From a checkpoint of a small audio captioner.
Training: cautious_adamw at rate 0.0016, 4100 steps, batches of 128.
Data: trained on simulated sounds of rotating machines with and without faults, 39062 training examples, 13.4 epochs.
Rows from block 13 of the audio encoder, named by matrix and row number. Rows with one number belong to one channel. Each number is 128 + 24 x the weight over its row's rms, rounded and kept within 0 to 255. All counts start at 0. Numbers have three digits each. After the name is the row's rms in percent of the matrix's.
# conv1: bottleneck pointwise conv (encoder.blocks.14.conv1.weight, 96x248x1x1), inputs 124-247
# conv2: growth 3x3 conv (encoder.blocks.14.conv2.weight, 24x96x3x3, transposed), outputs 12-23, a 3x3 kernel for each
conv1.37 087:167143159147114140115115139143145171131120168131140141155143151137152143137149132112138121142160117146128133122122144110110136132148152162109116151130142086097121162132128109155103158143070163134132118124120119140100145142100134144135116158091069180128126150094147120103109176123153150108140132105137116121141111087132099153101151137127105115175125146082124121146121141141
conv1.38 098:140146110145141143105148128132119136117115116121135108159109122120103135106109107143153101131118143104166104111104113110123115105115124145124098176146121063161147173159139180150148150128071125154146126120143133107151167134154088097143098144105141112079134107115151138095106107140071126105128163127160160165058119150157130127061101092103091115135137152140070107131110135094
conv1.39 116:127133115132116121153165134079145115132119105152115126092126125090117134080124133088107100065110071150146092135115131140104144139131110077149103106137165111147133108122109127112155120118108119135121101181121135117166130135164139143171151139148143152137133097082160144164131088077148132112114141121117143104127136134115081168140112110127160120149163153117118104140105150166
conv1.40 098:102137140138121129119121136155103165152135119154121103136145123163143139137139121136103125117151119125085136121113128153159076073153175132140092157158147141141104165084122067123057149097091103083113146122109082149143147114146153140154120159122151127106098111168135147158145165173114105118156128107118118168131075163085164107104141141140100154124084125150102137093151131160
conv1.41 102:076110164111122145053093129111114130170059085109100131099145133126166062132109093148054146077141129146108146116146126138104100138119106073115127155139089125135107130103113144110151065117136114092084127146097107077151147124115110123107136163134097140089134137159152145165109092130125138143142101139141159138137136147108119117156171173131126113097138116126110164125129158133
conv1.42 090:135113124126090103138125136079134139153110153122165118116153094150154105162177133073099136107213117159115135134154149132132133102090111101155079183173132130110109112116140122085130152118096117111101122104144128085148156139127103123154104114132127119098115154212127129151146168147149129172135135124096117175133072088177106110123143150161179105135150091197102147103133107160
conv1.43 102:113127146161133115130145107137105152178118135100156111117148142141153159099143108094112074127192109131069132095161133127127117085148150104136043151164111111131124153117147127124083147125106117105106102147119105132136148127129102099117100145115144103103107131141161089151108109150102116111109104143148104126107105148152123100077126088092124112151113127132048149113051131133
conv1.44 104:135154116139111111103154106117161143133132152124137098127120100071115130133152114133137077125158137120128135114074103075110152158121054116119097115096139115140145110149157133122138138115115133163111108134130118144164158114149078148102126088125116094130131122141124074107132116126114127150092182123138130122077096135154103144071097102086136116161153144156084122133109096118
conv1.45 075:162143135136099096143155148127151143132120161075151109130164113108152111149164137100096131161139114169143118150140159127069142119174134155161115140137143100131140150097125109136096188074084138130129114134113164157170111094151129168134154147137080168104113110125140165127152162144150144129190155063140117097121097134111102158160104095075121105128135126153123132146113087142
conv1.46 088:130171136172131105118139138116160138148131166097167164123101124125108145119101162092142113105149123165151110147135148120110140155124075123148119118130141117116134141151134139100144115158131185122098114115115137140122155132124114144121153091100092127134164157104129115128113147102192106149147177113148126134147147132110093177135103104098172106106152105091065139125133098121
conv1.47 116:086124108102122127111127119128136144179148119151125100144141109148145137128113083123141113156157104111074139105137120107134101084108159117151069155140128119146124142057124125160107158125088130107089116110130120121135116131173121098150090167142111123111128118164136088146174131153086102122150139139139087161108083153153152120081119121101088135141102140164068105102099120157
conv1.48 115:119137100129095142137107128103147134154160146133151139135122108103128082182142119140138143134152167113113152132104113137143124128120125122096123133146094162128156138115142126134142149133097110142125128115169101116086156149115072141110125165128170139110118152176103127143150120184152121136150163181128100138098106122132136112100116153157167150139103076194117162164132087132
conv1.49 093:143130108119107166146138101064083119123155130105165120158103118089115133117111138120136144116130152121160144123151119145127131084102151087116117129125194126130144132139114157132119122117105123096197160127138127121113142131112122160157113128133129165115163136111147150115121101091145154069135075168097186122149140116119105147160140167194127118121139137153113159122160166142
conv1.50 114:141115097098149153146133144129101118115143096109148109147129107104127152110139097146091179152113084135146127148120174151093152102087127088084125138107161148147126137116135140128136115104125122136187174115106136152116118130116128140105099108123135167143145124107148128105128108116139146149120132129174138097118181156090146135156146111146123153150098149134167186158081157132
conv1.51 102:118139158128164119102103162145164112091104115074150139119124158132178090137119154105080165132139134109107133112122110099107142139101092165151139136161069142109105108130095115078130118114145147157151111103131108113114140135101106085101097129159149139106125158122097145113080120154116070158136138124170072143121145149120145127142162169114132164130097101173150212147126151104
conv1.52 104:131141102137155123152143148168160160120134104133135138107128113133143114147164141138104147150115142149136136111134126149146153155137125110104094116095120140168142192148126139145162104124140110162151163153103139142122120122139121161144134106124163127133150136091163085101144126116120133112118153134156165123165133132110150142136124104110084055129153160107147147157124168142
conv1.53 102:127133114140153163109147150092111125119094120129120126145117120109121126156153086122113174079116123090138156148147176184120142141090137117105161150131107167105120095136129131089160084139156116091154172126121151087091151096105124159122110111153126137123141118179143143128162115196136142156173137136163115182117156184139188125128137186199155118131138134161135142172171115064
conv1.54 101:127121115122139131094123147116140152145105152154137141131161137144109077145150141086108123130145126145110137114111135124130106171142121105133109142139112148139145163095132120119156130160104134126114126130146097111108174156130047115161113187134114162102159157142113070110138117165135127141112147167128119129098148143146147123123148111145047130163120094131032132160086127140
conv1.55 086:154152147141170126105134100149177162148118111128147134162158147159143146129111140102128116157162124140174167094120146126108122138152123137122127131126148152130135152156154101128156108159152155174134139143137116134144147149160119150133126106129112152077150130117161107103151148120136159130147162111174151131135132134132119125122132104114054106150154165118084119147134135129
conv1.56 093:148138142140129133113135080071141090136147104092137129155130149138092110079062103158155084109119124114169138096179090097137121146178128163154159122134116124136149131150142172125101143078095115159178141123148135126121174126146169137120133143137147098088114161109146163171137109164094142119158138135135159143116134135120102181159134134125103116136149122133115103098119128116
conv1.57 099:117111155117146124123117106112154114125159162108183157158174166089155156149157126164141139103148119155131129121117153127116139109090089149137132133147165137101148131183113116102144110146135125150129124122166097071129156113151086157132116159151149167102117136117105148153152144138138148142130165148131132146129093119149128132103136166139150136126130121161117168149142131115
conv1.58 123:168128128121135152153142120116104114124143136128136076147122113100113165140150114143121133096131092154159124159130147114081138122121157080121103097107188134120130127110115119126123116144119161142131154112109128139124120084135165156140088117142115149088140132105144145104139124073142148131119128148148160118144162131135089144143126125135147128153135153108117102167104144116
conv1.59 086:127154106122155170149149116132106132110114104171150107165185114118101141121120133132131136151130126112132167076115113134141136134109134134099119116130171116153116135142122170153113149102117149148169132135137137153127151151141120141181092143123141123152123130106131105102115122139139107144094155126151148133080136174145123173138129129118099153176134124151129093121081108115
conv1.60 100:150093152107132133112150120127121103134153143172152176123128109055161163169126122128128152162127136140152112133105121142115150129114132158109137119140154120086136107133125117104131118139158118143112118148133144119102084101096099156124107123159150139160152142131120109122160074139134128120075125164087139128197126133139120120162143183127121111166130143156129161164159148132
conv1.61 091:109124139114133140113116130095130107139129108125105101153104147138120137120098125162127107103121090162120121150172156142178097113131144095114076172181141153145117116140122095141090091130138123090099138133145106106113114149128125126136139121163103109098091126120171140139169183074140154116153137088082115172157093131148089160129162137146119125123162116099121101076151140150
conv1.62 105:122154104149109109156130151142094158128133106113126130091150115162102187117116173082161133114176087133103134161122142154115141157136126122150161135141156151139159131145144142121118080177161168124088158124103097155167151089146127109146139145111086121157123133091149130124151135134118102104126168143109105130152071180094173104149076125128194143104127133120097142128154147082
conv1.63 086:115115133137121110163169104170097103134147135067109119140112161110131149127096100163146140140141089151109130142117116117088112133127101113158126082093140096117110068160178163146111086149118120162109150097089181107132102103114140115108101098136196146097124099119126113140150076116161129174082127169185113076154163134079128141164153150105123156147091112079135176148110158131
conv1.64 116:111139128152147116128129141113085163108136128112155127179127132140100122146148122131138112162150125131099146157117142148131093102138120108147062139138125126150151168095139129153135132130099143100149138100158105142143178151156110093182130158126114123055154123144134109106148120139099100120136168128113088141092067140133139068080123104112102136128091123163024111149088124126
conv1.65 091:156100106142068133158135127191069143114163094124126146141099124139166172167138161121122125159166137119112108137134087151091118133123133140130162120113150145123098115119167119089070114135116129090121139130063161110141149066125148114131130143150139127156107120143112135173140107106136147154115108139137099088184154134077144067157174191128135149125096125114162159131142176130
conv1.66 103:101161124132153142111136145106116150155134116072106137126137138140120091166131137130096161126117109140133163149139134103105107170150109082146040153130114156164121159101097147114133111144159138140103122118119123106135143157154098114133150157127092107099161155133133101129147118148130084117136173145142099137120135150127158110107137106093102134070131098140083146122104144121
conv1.67 089:123119125157120133080119112146116151133076129136123128129148134107157152151141150117094176115157148120129114151114096152132132122089147144114145123127142096120101154136158135118100129113110161114141134155129150134147135099134149124102149163126112174127120138141118149092105112164114133153133132114139114135105125131114133156075125160176141152180143153123134139165170108157
conv1.68 084:129140139171082133159146181134123168116132163139118146156115161127137172168160158126139136119138130157126109155105120131133130157133070121131132127145135121148125154165138130135124101153146135117101120107110108135176167076141121146136126130094115117122131151089097135118130130114134103148130159107137115120174122113106115109166089145109178136107164115129137137135145151125
conv1.69 116:138114144137124089142145115142141120089137136114109127098121112153133168102111146092162123144120087100140140101131110073109132164064151161124169106103124142089105117125108133101105121189142147152156105099112102120074128111112102113087060101114134139182141131125109137107138065118140060174097155107143075110119152123088126132111108108120181126144115106144166145144106071081
conv1.70 096:148130121117116098147143144121147169094145149136150130134146090108106147146165142125144156123096119093126111104134163103120149152105126093128154092107168151113141130149107132099149157151126138141191143132167133130112143115093120114087064107132139144154173163111082117075171136113153080142124123165135130142143140142128109130172114154138147156166105134186142148189115146095
conv1.71 089:132129119117144110133172115115136131128138142142122087122167116106093176102125145125177089099134061139145117105112104101127144131152109098139110108133143114171141149158151153133180112148142139146116155156112145130166142077163120141154127084121121083175138177084131140117114106123118162107090154137125170134109129180163117135100138092102144104129134119075067114103111117137
conv1.72 085:100117167118146135093096152115105080095080125079158114133124164151155123159136056112102158098178132145084147117122105126110127119116118086159141140135133130133127109102138123087146077127151087080104117129105103112147152142140091145116133147162124144105136119148165135163116131115138132168123096125144118140143140115116106088138181161176133158134096149156123186123125174169
conv1.73 094:064105122073105141143117128134116111161132122144134130097145131142133117154142124170130148128148163086100119100153098136150137082133141134119122125143126151145108128101136111130111145090135119136136162137149130155134107143117119140084069153137196120169160127179126086169178132157112122106169138157125132163148148151123113132157133148155096103151115176175126136128115119164
conv1.74 120:134130161165134136116109126149091163121104143094139130158171166145166135139160142116118145095151132156098141121109117150104111109143145091145120148117147121109127141114123099143148074108117114106101129160098082098122144121115142135130149152123117118104098146134148171164126172097136154141130175106146110102159115077109121154096169135131137120151154135143107129118133128147
conv1.75 100:131093138113135148124119127103105107171143154127138149105167172132149135173151098168139086127119125151127144156128143123137136112160188137150130145150111149139126116154115120099153137126120120135103142097124137131121120094131177133132085064105147150141116125140102114071169172106129087112174105165089133136145104084127114084160136161130140081074112080145122144134125184135
conv1.76 107:136122157148101156110118104119112116166094134114107119130178155132146192152151105131106134104155121169095163114149150122130094118134170093152143149145147122114102137128116097134107080114112097092112158153124106116134160115128155135119089084097144148108081145104105135138151186052131112128152134132138157119164108111085125149131160162131184113140104084127134102132150167158
conv1.77 114:147153109157142148180145112153141136136171106131122167125115154119127136116130164135105116105119116154148118127157124154110143119126119099118117095115121124151165093158147139148136109157155129143128157152119159130133144106116119141093146111116153151101150138120143092131158119104129150105138152133144140090165119114089106148157160150113093115133119156096140141154153146172
conv1.78 101:091166161125123137126137121116124086115126128149123168131122143112118146115098173140107129130143144168170142173147132132131111152126146138141136154153167135094131154131097155147149098150127131113135106112146124109100127130119102117080119148124079166147108147143119115151155107153189108096091145138100147139144138095152080159158129125157136114134161145083109137155140127133
conv1.79 103:102116139136133145173125136147092145161131101128078129123135126137126124129138140138157098129116135093103120099163085163175112110146143111116092135102135100133147099132163157158113143124104113132154170120159190138127105132105115125075100087172162128132179089175103075160129123126096144131145117147126132106114154154117137135115112138176108115159121149154135160130100161140
conv1.80 089:134129140126116143179127106115127128183156122098158144143173118165141159138176141115128131111142169167105168114129141146123107107105124113125146160148159109128137098126120132139153127110110103120139114151169112097124134143149115136105117140151111184114091174162128110172156156138159166157133133130128114153148126115153102126088202158187134130151126133147146158169118160188
conv1.81 088:134135134145114152125146113100105125146146173101124157157140150092141157181155133102149165098135136176137134153132160159144153131096143124136131117142181140115145146157095146121131134107114117114096146105106102074121135109129144175111128153106132150115130148122101138170190158143146141156160157137162114139172120106129112164122150175121154105164139116146108112151141146149
conv1.82 096:117133143124092142187175103149101145134151094159100119141117133123142131133130156096131133109114107133130107102162133139136148136119141083148117095104185096147109109124163132102135114134091121141148172139096163105112125085139146134138105122126170118135155105106132122159154156102098117125158143148195165057166184158098134154127189145151092153178091123112169148148131152097
conv1.83 100:137129123119086090155105108172058118134144119166120122151152165145098143092125126118140121161133109133117126122125124131120105078106129133116106104107144105109156176148096117135135142113135110142154125130123115137099149106145136127127139115150127136129164110087141141098180093086101106136123165102098116101136114135118089121137092114139148136125129133097148096115108131109
conv1.84 094:149118119141174112128135098151168115156131110120106103153132125110098125124133136157134119125120142114088137156132109098137120089158130115106126125107120090160119161125150102175087101117134091135175129164141159161154126135151152132114116121098192138147115113118165105144125141114149174159142099153177128114123158150070154146134136094116114170160131178153146166113117119130
conv1.85 094:142122137116115101120128118118179135153148138122121146128137142096183150181178126148146142101143126138128164145130139126132123117108139132107091148122167141103147128166130145144194108096096135174131126146145143116096113146122105159122102099140143154108145172132117112144155137123157141137090131129141135180172103144167121139103173169119163176159142146188123173128157103153
conv1.86 104:126124179120145098117090143121160137108127138117107132110169182121181117152133136159130126108159115141131155136146168114094139104114112125144118156142144116119136117157127121128175122109127152134136150158143131096127155112159102153121135145173153128138121151127144146159169120180139149147170162119127104136140097180112156093124183191131163151110134139183106172127140126129
conv1.87 101:124128173120151141123102152132154104132122142098120160112139150116217110130121137095065131097122098135120139116125140135135122177135136138125094137134081115111117126119103130103152117106150140189118114116136106076132126168110132082105109131139165117109156134132085102181151142163129054165161152136170094141126147147114131123139115145062129149141130118154140198152166139118
conv1.88 102:168132122140114136154141130142111190164146133150121103140113081135086182164126119132135140152167097122143124160156205166110147121152156067142103138131179160136164157108098146131142110144141116112140122161070125136156164111141161126169123130169112128131146138103128140076154140121115099101138129131123154124120111080128071129143166138161162146090138127134104086133120145100
conv1.89 103:097107201131142126149065139132139119123127127120114147119170205131188130124125139141121146118123080153109145153146139120145125122116148135122078130127110118119130119167111118117141109117142142179117125143109111105112140132136142128114131139130170129148130121130100126166133165143105105162147159130172118148145091165071153142139137169094156132139114106164118190110163160115
conv1.90 100:155140107154112142146123136152146183153135155124122143138138076140112140167192133124120154172178140123172152128155176153127141144127137080138083174111150182137138130144120137099157120104110087094174139146106146153137166119110166142158143130169108122140140141112155123070128174121124099094167160117114174085124124102166132140131151155148137105104142134155094086151124174097
conv1.91 112:110136195130152130132093123150118111120114130104128105138180213133197157126121136124111131122132100136106143139172158123094122146152149120131112134128132125110125122167089144099110090137136151133124125128100108104136156109123118140102138149163150113089119129111111122144138133120134159139147162142169126126141070165097168148112136159128162152127138120151094182078131128133
conv1.92 104:153108134121161103110138123149184125100153171149133160115113131112173136094109161126131097112124125158150155119129123127134126126126105129143108129138147123104144160167115117139146123118168168190156129177118137133092096156140121138146122138118118160155117162092160081132153115128142135117130185110117117139178112116122115136108156126088077132161137162106107124152140120128
conv1.93 085:157169111163113125132157144127156147133122134167110168159144124158121163105136173091158118150145128134157148110144150140125149151142110103154109141143122153124177122154140140112174102160119088103160113162120097160158154141114134129174143146131098134163114146075145114078134137165129139081158155159131120128157131162105140165145089101079165093129175147106101106157121159091
conv2.37 085:185160161082085109120127133139150141129117130089086098092108114119135148144140151107105130145136114127117121135132125153154139057081069123097119081096118145115132092104109157164143137150145110101092128131120196181182142150132106115120086081108108105124138126145103103104146131133094093105100123100104124136160173164150159141
conv2.38 114:096110129135132125133124128139141158121121150092085117135143148121125137173180187172183173122113124099100113131124138124117136145133123114124139107126114138147148146133143108119108143167170173169148121109109125132137109114105135141138099100100123131128086093092135136130125116118134131141117104108111115124120122119124130118
conv2.39 114:084065069134136132119131116143142142113118119157155161132143135119143130056049051132148141129124122105119110126126112114111107169174172120131128110112119120125103128131126130132120129138137080103110115117120122131123112110117145157158098110104152160147081076058126112117135139144129148142129130126138152156106112128116105114
conv2.40 097:102122085129132125124138109108096120139155177112113142144135136112123118103115109164147125155131125164126133109115114119090065098089064115118100128125133152146157103114127144150155146141152137126130164149146158136124118115127131141133135128121169135125139120123135107105116109115114106097127106096117104121103119119100096113
conv2.41 113:151156149104120135124129140140126106166132138139123114069069073116104107109117132135145135128123129141146149136115113147146147139148135144121123127129117120103099122111101117120102152139111080092088133132126127136128147149152106094101158167145144134141167149151086083083125123118121118121155149145090085063161156167095099078
conv2.42 088:156145127089092109145147186116095066150122110164139135121117128105120113103110065147156145144117113130130118160171169111117102125142130117102102142141112109112091110118120166160143107119088076084100148147141143136141118119129086091122134134163151152145121131116073114093092109127142140143121112115117099102127139139123132106
conv2.43 097:126128106119128122160148161103093086149117140117099134102103085119113100121141104179162131173152116132126115138143138136135118151115081101091089084093055136137123128148162118130138154143139138140119139151148152145156136109103098099103139137151124127125157150130141126106114108120112109121149129120112097131156161149125143140
conv2.44 105:085092099146141124140141137135136148106097110178175190115120128111141137174180175157161175105118124109113099132117120119123129148143149131148164138166170128132115210193202143140143096105108146156156145144143113103113112124123156163155099089099120127122138141117123123126137137152128128137120119118148135132151157155155140148
conv2.45 067:160156127157143141112133125087096115089091118160130189101124121105104099156116125111115132127104110120097110112136096115113096127116091113106098117119127135118099137141131169180162164180165116142132121129117151137155151150129140130136090110118124122148102119104159136139151153143131114098129093079110112111114150149171160142
conv2.46 087:144136110116110104121132138140135160112121138180154158094106114052108123136138139126140139132140117115129103107124130120135146137145159132130143148146149101107079158165169143140132110115099126113120113118101147154171106112107136133141123146128118124133106130121163152155168159126157144139119125109145144142147127129153141112
conv2.47 119:095108089106121101136141132125100108122120124132125130123127140115125115128144130198191167165158141155143141096094094107104087133121107112107097134120115132130121106108118104121117124121116138124132164161160153143155081083099115125121130134129136118105139131121137132121048071083110134129095107097119114120126105115113115121
conv2.48 110:135133125086099095141127134088097103126126113110109104106121112146132125134150151175164159125121124160159157122109095147131136131120118121133140124136121095091087142128142125148162114103118135107129146129141151156153146136150111121123125096121125124111144123106089120096099102104136115138124112124161158144117132129132124120
conv2.49 097:136125117106105123104105123154131136094086090090079072124115130137147148079070072122108120140136137136136142152149153123102116150137133121109109122112137095096105105090091109103109124120108086097100094094114150135132126112103126128131129147148161159164095104098128113115150142145108122116093106104132162162121116130070062086
conv2.50 109:120118129092097108130131136139116123081075080085092101119115122148139133095075083095090078125131120144134133149145140101113123130141155100118116132125146130138146138130123135114107124115099111112106135146135108096094128133131127134129128130132129118126086097131135123155118114127114120121092104138149141146108095092096113119
conv2.51 106:152160155137144148145134137136133148145141133112104102145138131146128127159158147121121111140153146108093100112120121129111130090100089105098110101108105135136160117139140115124132147150144135154140136151138114117124141136137134125117110121123129128146129124127086111098140141142123105120127112101146143137121116105150138121
conv2.52 104:110118124130139134122134128116123111120110093095083069118114125087116127114123113060056085116124124155137125128153145127135132074074073125133151132123146148155156146151158115102119117125141091107116138135147126115120131148167123142139146138136112099099122129122120130136130134147125135133071077084120114120144145133122126111
conv2.53 105:121101117109104125115107112137125120112094090075081057094104099091080070093079087139129130099115113131146149139118140124129126116145166103096112116121137113116120118108126127131133131120131139117118146133114110127135115125134114116115125137122120103108142139159125155157104098092095108123133156187107133153068087096074083107
conv2.54 098:096118124101127118157161164113101093134113119089090085127109106111088099143138119160145138137125130152157162150140132160125112119109103099108129126122116147129132106111140066073093123116102135132140127126132138138152127138148132140136160167173123125135153122092137091100100097083136121108124120118105105104145123134112092112
conv2.55 082:120119141148141145085096115116107121132114109074095095128133112087103080133159132110111132129122110114098111079067079157131147104131108093093112121122102138137137137136127124107111162143144104111109108124114142144146141133139126133124138134143136142149149148138100129123136126148107092108114145120088081092148158139107123098
conv2.56 097:088090119136133122099090127104118130109119123118089095136124126121123137123120124161152155119113123099115125151119134137131122163159134148152159094124130099107111145111093113103105132139124156149120127121121143151136067072064145147134123142154172195209112103097151127116107124152144146147122132134097109105118136139106086094
conv2.57 097:170176180109099117102097132154155148128117116087084084150144128139133114111126108141140135140162145112113116112098095124100113120135139108110118110110137122122118113132132141143146125125123096116121123125133140144132154151141079096081114124143173158155113115128075084078146155163123103101084081100121125118143143140069084080
conv2.58 109:085093095108122124102097114155151144108119114129128139110124120155156150096104100109116105130113115160154143137129137110094096125125144095106103147142140127115110130107124167159142116105110121111107120125130106124126098082078128128127098094110147141137089085112121132145113114112117122097107114119152156173147135130097128137
conv2.59 087:061075095154137149131136132106103121126100122059050097124118112084086100130125148168146135132125117125109120110127145132115123125110112107112113121121118156154156153128140100098098136119121119123147120098112149111100113107097161155150116096082160133153136112137155137162099124133136117136097115126085104124115137146086105120
conv2.60 096:132135148091089097095101110175159176138132137112102100138135125160131139128102109085097084132151156142143141126113127109116113108148148131134148140116139109107085114106084129124127095108090058048046109119112152161141124106111113102103095089098146139136123145162056080088130125143117120105087124126143152147152153150064061091
conv2.61 105:116133142123149150140136139110111125123128146138139146123122113118123114080074071146141123174138142136140148119123138094088095155122115124113101145148141115132139093080097152133147121129133122109136143138156122110128097116134119119136167177155165164147115116111153127125127129131132145147137129114085083083076094083114095100
conv2.62 111:100114101145142148126137133087098101116130136145148150078076096059086088128140139157172180143153141114093080101110114144142130165162174097116121141145145154150131114152147119128128128131140084094105145144154133124107124125119144138149139132109120126134153147130151132125114117116120123124171158150092084079131124123138127116
conv2.63 083:126140134097099103140137134135136145156138137104093114120119124130128119115123141114115135152162158151162147151147157099098106128109135125148154122116121096097093171175189098085091076054045143136146135144144085084091143137140109108106113128126086095107088105116137143141127142132118135103115128124144146136107120094131116123
conv2.64 106:103115120123122131112101102135110132129106122099075093148125129112117122158168163169168163150139128130130145109112120136121129111111110103119110124131130163168170135129128096101111143159157105112108104094107143137143153157152142140142118115097148160146140118118115086080105112123113104106095094103109114109127127115139118118
conv2.65 088:107093096102098094154150138128102113162173161143127122125131129165144130103092096105105101147144122145141138119123145116111111100116108105109114142112136150140172139151151085100081088113089126124121171176180064065076130131126102105105129115139120111119104108129106111115111124118106115090138165142131134145119129143124132152
conv2.66 103:122153148112117132114111120121111074143109105172147140083099119076096092135148136145156164137143135141151157126130118145137140118122149134133122140141129153141117070080079086110096124118107073078095120130130127125144124142162156150143150149153124146144149123124079081094070112087132123128103112137083081093138128141109094088
conv2.67 095:174149150105103087132123119175154120164136133147139121097083104147126133165141139098123123124138132131128121096090082143160172042058073152144145131126117115098096109108113115132130119121129094099103129126115165167176147134149096089086089087081131144138161143133134119108125131116093096106157163138111122122130152151136113096
conv2.68 087:141155141122144145139127127101131160095129146157162178111131132079099098113109109104119166156134161108066078096095090158143115139140147080096109139139158167153154115148153126160153102111131115133130137134139105104122132147144136132145122128104127118144134096101144132145134156145113113102139127132113088096152154155143148117
conv2.69 127:120131130097101096131135132111125133112118122132135126131142138152149146153139149132138127126135137129117133103105123117124112124139138127132138115113123128134149104111095132140124126127135126117111144143145148146150113122122101093093114095101110108119114122138122139128091104108101091087142162150126132132132136138111116118
conv2.70 100:121127141115123111095102109158160175112119106130113108114112121145138143121101111116117118127128142138128121141133139139122107133137157104117115154125143097122117097090106132144139096106125067065077119114126134131120116116106121133129021029050150126135145145159107121107122124122115133120125136147148141154122122120095097124
conv2.71 086:097102102159172170086101109144145149135113128172152139141144143071095119120118135142153147099120126089106109109101112124109117153164156130154157076105122125127137142141150098101105123138124132129115101092092097108117128123107150164147096120110145137160103117101149158154161169146153159148131139140108114112127121118121116131
conv2.72 083:128149139098108106142141146143118124146144138151137137138156136116107084101112114107092081131113113141120127143123123112136137147147148110100110143131121160141141131138118107121118135125081134119128153159135112115101138136129112132119156171180143126129098107129094117120137122090121127101144138130157132114136143140115122101
conv2.73 087:104108107125147134156147167097062057142121113122115141120108121105096103114106116163139123133139132142143157118118126114115125123120095124111125144116113125114116162157159108097120108089070126116123127137134120110120103099108168159181127101106151132111138150149115109107088086094122136159088102094140134143138147142111109108
conv2.74 122:169156163129125127104111118152120115165134141152140145096107094098117115133147150100107110121114116128123125143141126145153148086107113126110107115121128159157161091107089095104105177175176090101104122128119143148140166172166117103101114115129128123135149132130054073073153140142127109119099136121123123119155152154101107102
conv2.75 097:143149137124132126122103106131117113132120106112090094141122122128126115125128112122107108125128137151154143163151160098079077142142123139144143143126132139147160087108114147142132150154148075070073127139139150152133151158156118122117098092098134131118123132154075099097120130132123129118095092104131136136134138122095122146
conv2.76 110:151162147134120124106116123118106128128112111098094096085104099125142138136155159132124123141132132147115109142143142123133122073096098116099100106115121148181177105120115146169147140145146111121127135140121137125124158162167093083080098111116104106107135142130056074058141139147101095084093110098093094097132131135105101106
conv2.77 097:103122125104117113109127128080090084125125120147133121133129138100122124111144132096118140138131139121110123148170168133154148109099084127137128100084099143155169165172177139129130106119119128119126163152151146135138140152168103117114112123104080076079114115110098100100167170174121139114124142121136126112139141130139148129
conv2.78 097:151139138089110109109137129155163172147149129153155163122109121137136126154159159105103123174168156121109107159137137130130124135135145140147159120112120078092089122138121128131125092115089113123126102085089196182161137144127098115125114117124124120136105087090067069086140149137127135137122147130179180180147143128138130129
conv2.79 102:075071074142146134138148150114106101123118122116110122118131136145144140064090098160154143137133134124123154154155162121121143152116108114117113134131122106119126165170173120110125109104113138122126159133139121097120104098105156165144125122119132113110126129139107100105095101104115121126127115129150145155103100101116114130
conv2.80 081:147148156079102118144145150133126126145109094097109108116100103139134135140104110119128133139124118129128121144153117147164154111130117132112132126130133131129144112087092152148142138119123081060064173145117141133121125119151086111115120133137145120140114096104056064055106107107112108136092124105100095118150144157085079106
conv2.81 088:155161171101099121086113115142134153101083083112106091077095079128119107103113100128136141133136123139134120127161155098091106078119142110101094131161159098128138108116111130142135120155115115120115123122113149154127167164167071073097079082093090092107109108106098115115169173157118123110114135132103080087128145116113131107
conv2.82 099:102095097111116118124139139124119105093116104130111115110092114159160153064071111118123110131124110152144130132139146132115133127118120119112108138136128101093113159150164105112112090093111113123130143152147085087101101112119133140137108103108136120125062073098123142162137144155105104101108092109130145152069071073099110144
conv2.83 121:127125125143141147149154129111113111099110120145154165154158149129120121114093090150150149094092117132125125137127124132126117134130149081079099130119128137118116097100113139153145117121141114123129135130128137119112125130149151144157137147143123103111135100108130105126132121123120124117138138147116113120127115109073076099
conv2.84 098:078094096140144156131132141117103109105118111088102110138139146148153144103099119133133144141158158125134142099109135110120127132131153091104101120111121142147165159157151090084093144150146174176164169174172120107080128136141165171170159139138134117107095098118123104138140131120130131112129101103124120103127115106118118117
conv2.85 096:165178173106105112122119145127151142122136117090112077111126133108127122096106089101092108164181170150141143154151155091095089101118121108113134123121133095099087115111120142123127084064064078074091148140131163158151133138145114117107133144151138120128102105090091098099137155149135138117080101113123133117135124110085104073
conv2.86 082:167165171139119150128123140127108103138096110061082091139141122094097088119122112162152134146150143143139133100084094117088101152181201106100108104122124140146125123124124137119121158140119125160146128147125111114119147139141133123127164166181129138150104121131057092073147136149128128144142127151092110107132144143081122100
conv2.87 118:174172174130130140139153160121118124126113121124124118139128131132126114125136120139153132137152151114108109131132146093101101083086089132124121102106119115124131099103104099091097120134122136149142131149150103120124163157153119126109120125130113123140119119115088106102121127119091065073140123136117113122107096102113127105
conv2.88 112:115096087156172179121118107121119122111107119125132126127137128125121109064066055126129129119119139186185190137145138108100092151142147078064085136144147143139158136135152147138155104091117110114133165159169145139133117095102132145148145124109126117122124107113102109136120122129128141124110104097145134137094086100086107123
conv2.89 104:186184182135127129141134149106100118146119134106098094148147135128135129105128130145148140160163159117118106120144149114119111094108095123117138095093117143150152109130117118121136143156148138140142137145137141143136161152151101094091121116136112118135120138131065097089146155155121124114118124129105119133114118110129145112
conv2.90 102:108116103159161179125136151107122125081082097122112119107127126103102105083069085104117125131115112191177177135120128122112114149151154067078090147163177151135150115129123149144160112114117092103124137137129145151138139151140149153156120111121131130126161143135087097121156155153131119115123111109130141139114104102092108118
conv2.91 110:167178155161164146131130119134127126133122129107104122118112104111086077117126116168157143161156134101092074120138148118101095134135112095088096093085082178180178150160169107119113150147145160170172145163160101084083168164159126120103141137142112109117125135122121110087160150164117101101132107120108120109144132115145149141
conv2.92 110:163160176086089101108100121135125124126135109115120112141133124121110110154141133084089098183179175141127120106104108113131128091097089121116139104095107125139140106102097100102120121132124084088075088099102143153140136137136129127134116119142154154159079093099079099102143147144103101108096115106133124135154147140114123103
conv2.93 102:096093094171174162148150147112132142114098112151154140085079086057077097095111118118137137114095092159145128092098104131118117145149139096092111126118140167169167120119138118138155130144158105114122129125131123131112122122115156158143123107087117141135152129120120120131147159150126139131155156156069099098109108107103097103